python train.py --dataset="analogue clock faces" --grayscale=true --task="deblurring" --arch="unet" --norm="batchnorm" --widths=[64, 128, 128] --block="basic" --attention=false --init="kaiming_normal" --residual_init="zero_last" --optimizer="muon" --lr=0.034 --momentum=0.9 --warmup_steps=8000 --weight_decay=0.002
Rows from block 2 of a small image deblurring model, named by matrix and row number. Rows with one number belong to one channel. Each number is 500 + 25 x the weight over its row's rms, rounded and kept within 0 to 999. All counts start at 0. Numbers have three digits each. After the name is the row's rms in percent of the matrix's.
After each channel's rows are labels from the 100 images, of 14848, where the channel reaches its highest value: "top examples" is what is common among them. Only what is clearly more common there than usual is listed. The data: analogue clock faces.
# convs0: first 3x3 conv (model.mid.0.convs.0.weight, 128x128x3x3, each kernel summed), inputs 0-127
# convs1: second 3x3 conv (model.mid.0.convs.1.weight, 128x128x3x3, transposed, each kernel summed), outputs 0-127

convs0.7 268:500500501500500500500500500500500500500500500500500500500500500503500500500500500506500500500500500500500500500499500500500605500500500500500500500500500500500500500500762500500500500500500486500500500500500500500500500500515500500500500500500500500500500500500500500500500500500496500500500500500500500500500500500500500500500500500500500500500500500500500500500500500500500500500500
convs1.7 227:500500500500500516499500500525500511500500500502500500472500500347500500500500500500502500500500502500348497497500499500504500500501500500500506500498500500500500500500501500500500478500500510500500500500500641500500500500469508500501404500500500500500500500500504500500500500500500500500500500495500500500500500493500500494500500500500500501479500500499500500500500500500498500500500
top examples: minute hand past 3; minutes: 15 to 19

convs0.36 272:500500500411500500500500500500500500500500500500500500500500500500500500500500500500501500500500500500500500500500500500500500500500500500500500500500500508501500500768500500498500500500500500500500500500500500500500500500500500500500500500500500500500500500500500500500500500500499500500500500500500500500500500500500500500500500500500500500500500500500500500500500500500500500500502
convs1.36 322:500500500500500500500500500500499500500500500500500500500500500500500500500500508500500500500500550500500500500499500502500500500500500500500500500500435500500500595495500500500502500500499500500499500500500500329500503497500500500508500500500500500499314500500500500500500500500500500500500499500500500500500500500500501500507500500500500500500500500500500499500500500500500500500501
top examples: dark face

convs0.39 396:500500500488500500500500500500500500500500500500500500500500500500500500500500500500497500500500500500500500500500500500500500500500500500500500500500500503500500500500500500500500500500500500500500500500500500500500501500500500500500500500500500500500500500500500500783500500500500500500500500500500500500500500500500500500500500500500500500500500500500500500500500500500500500500500
convs1.39 336:500500500499500500500500500500500500495501500500500500500500500500500500500500500500500501500500500500500500500500500501500500500500500500500500500500500500498502500500500331500499500591500500500508499500463500480500500506500500500405500500500500497500499500500499500679500500500500500499500500500503500501500500500500500489500500500500500500500500500500500500500500500500500500500509
top examples: dark face

convs0.118 212:500500500499500500500500500500500500500500500500500500500500780500500500500500500501496500500500500500500500500500500500500500500500500500500500500500500503501500500500500500538500500500500500500500500500499500500500500500500500500500500500500500500500500500500500500500500500500500500500500500500500500500500500500500500500500500500500500500500500500500500500500500500500500500500499
convs1.118 185:498500502500500500500503500500500500500500500500500500500500662500502668500500486500500498500500500500500500498500500500500500500500500496506500500477500500500500495500501500504500500500500500500500500500500500500500500500500500499500500500500500500500500501509597500500500500500503500500500392500489500500499500500500500500500500500500500448500488500500500500479500499501500500519497
top examples: minute hand past 4; minutes: 20 to 24

convs0.14 386:500500500500500500500500500500500500500500500500500500500500500500500500500500500499499500500500500500500500500500500500500500500500500500500500500500500514514500500500500500538506500500500500500500500500500500500500452500500500500775500500500500500500500500500500500500500500500500500500500500500500500500500500500500500500500500500500500500500500500500500500500500500500500500500502
convs1.14 064:516504500500501500500500498500500500500500500500500500500502494500500516500500557500500500500500503472500500500500500502500503500500496501658500500500500500501499500524500503504477500500505500498500498500501500487442498500501500500497500500500516500397500500500513500501500500488500328500500501500501501467503500500500500449500500500500500500500499500500500500506500499500500500535486
top examples: minute hand past 6; minutes: 30 to 34

convs0.18 163:500500500500500500500500500500500500500500500500500500500500500509500500500500500501736500500500500500500500500500500500500346500500500500500500500500500499500500500500522500500500500500500505500500500500500500500500500500493500500500500500500500500500500500500500500500500500500499500500500500500500500500500500500500500500500500500500500500500500500500500500500500500500500500500506
convs1.18 211:500500499500500500500500500500500500500500500389501500500500500500500500500500500735500500500500500500506500500500500500498500500500500500500500502431500500500500500497500500500500500500500518500500500500500500500500500500497500500500500500500500500500500500500490500500500500500562500500500500500500500500500500500500500500500500500500500501500500500500500482500500500500442500500500
top examples: minute hand past 9; minutes: 45 to 49

convs0.30 305:500500500500500500500500500500500500500500500500500500500500500500500500500500500500497500500500500500500500500500500500500500500500500500500500500500500512508500500500500494494500500500500500500500500500500500500500566500500500500498500500500500500500500500500500500500500500500500498500500775500500500500500500500500500500500500500500500500500500500500500500500500500500500500500500
convs1.30 272:500500500500500500500500500500500500500500500500500500500617500500500500500500500500500500500500499649500497500498500500500500500500453500500500500500506500499501500449499500502500500500500500500499500500499500500500501500500500500498500500500500611480500500500499500499500500500500500500500498500500500498498500500500500490500500500500500500500500500500500500555500500500501497499347
top examples: numerals

convs0.10 199:500500500499500500500500500500500500500500500500500500500500500500500500500500500617507500500500500500500500500715500500500500500500500500500500500500500510500500500500500500504500500500500500500500500500500500500500512500504500507500500500500500500500500500500500500500500500500640500500500500500500500500500500500500500500500500500500500500500500500500500500500500500500500500500500
convs1.10 062:500500477500528499500440485511500496500500500497502500500500500492500500500491501500505500502593500500500492500443486436497499500494500500500498499500500713500500500500505500500491500500498517484500500602500516498500500500492467502497492496500502500510500500500501500500497500500500500500500500498501500507500497500491500494500500500500500500500500500511499500500497500500500500500499
top examples: dark face; minute hand past 3; minutes: 15 to 19; minute hand past 9

convs0.20 219:500500500634500500500500500500500500500500500500500500500500500500500500500500500501500500500500500500500500500500500500500500500500500500500500500500500518501500500500500500489722500500500500500500500500500500500500500500500500500500500500500500500500500500500500500504500500500500500500500500500500500500500500500500500500500500500500500500500500500500500500500500500500500500500610
convs1.20 224:500500500650500500500500500500500500500330500500500500500500497500501500500500535500500499501500499501500500500498500502500500500501510500501500500496498500503361498500500500499502500500500500500516500500498500501477500501500502500488500500500495498500500500500494500500500500500500500500500503500533500500500500500500500500500493500500500500500500500500500425500499500500500500500496
top examples: numerals

convs0.35 273:500500500500500500500500500500500500500500500500500500500500502219500500500500500502501500500500500500500500500500500500500500500500500500500500500500500500500500500500498500500500500500500530500500500500517500500500500500500500505500500500500500500500500500500500500500500500500496500500500500500500500500500500500500500500500500500500500500500500500500500500500500500500500500500500
convs1.35 371:500500497500500500500346500500500500500500500500499500500500500500500501500500501500497501384501500500500500578500500500500500500500500500500500500499500500500500499500500500500500500500500690498500500500521500500500500500501500499500503500500500500500500500500500500500500500500499500500500500500500500500500500500501500500500512500500500503500502500501500500500500500500500500500500
top examples: dark face; minute hand past 2; minutes: 10 to 14

convs0.74 209:500500756500500500500500500500500500500500500500500500500500500543500500500500500511501500500500500500500500500500500500500500500500500500500500500500500498500500500500500500500500500500500603500500500500456500500500500500501500500500500500500500500500500500500500500500500500500501500500500500500500500500500500500500500500500500500500500500500500500500500500500500500500500500500500
convs1.74 297:500500501500500490500501500489500500500499500499500500497500508502500498500500500512501500503501504500500500500498500500504500500500500500500722500500500500500500500489508500500500500500500490500500500500500500500500500500499500371500500500500500500500500500500497500500500500500500500500500500412500500500500500500500500500500499500500500499500574500500500500499500500500495500500500
top examples: minute hand past 3; minutes: 15 to 19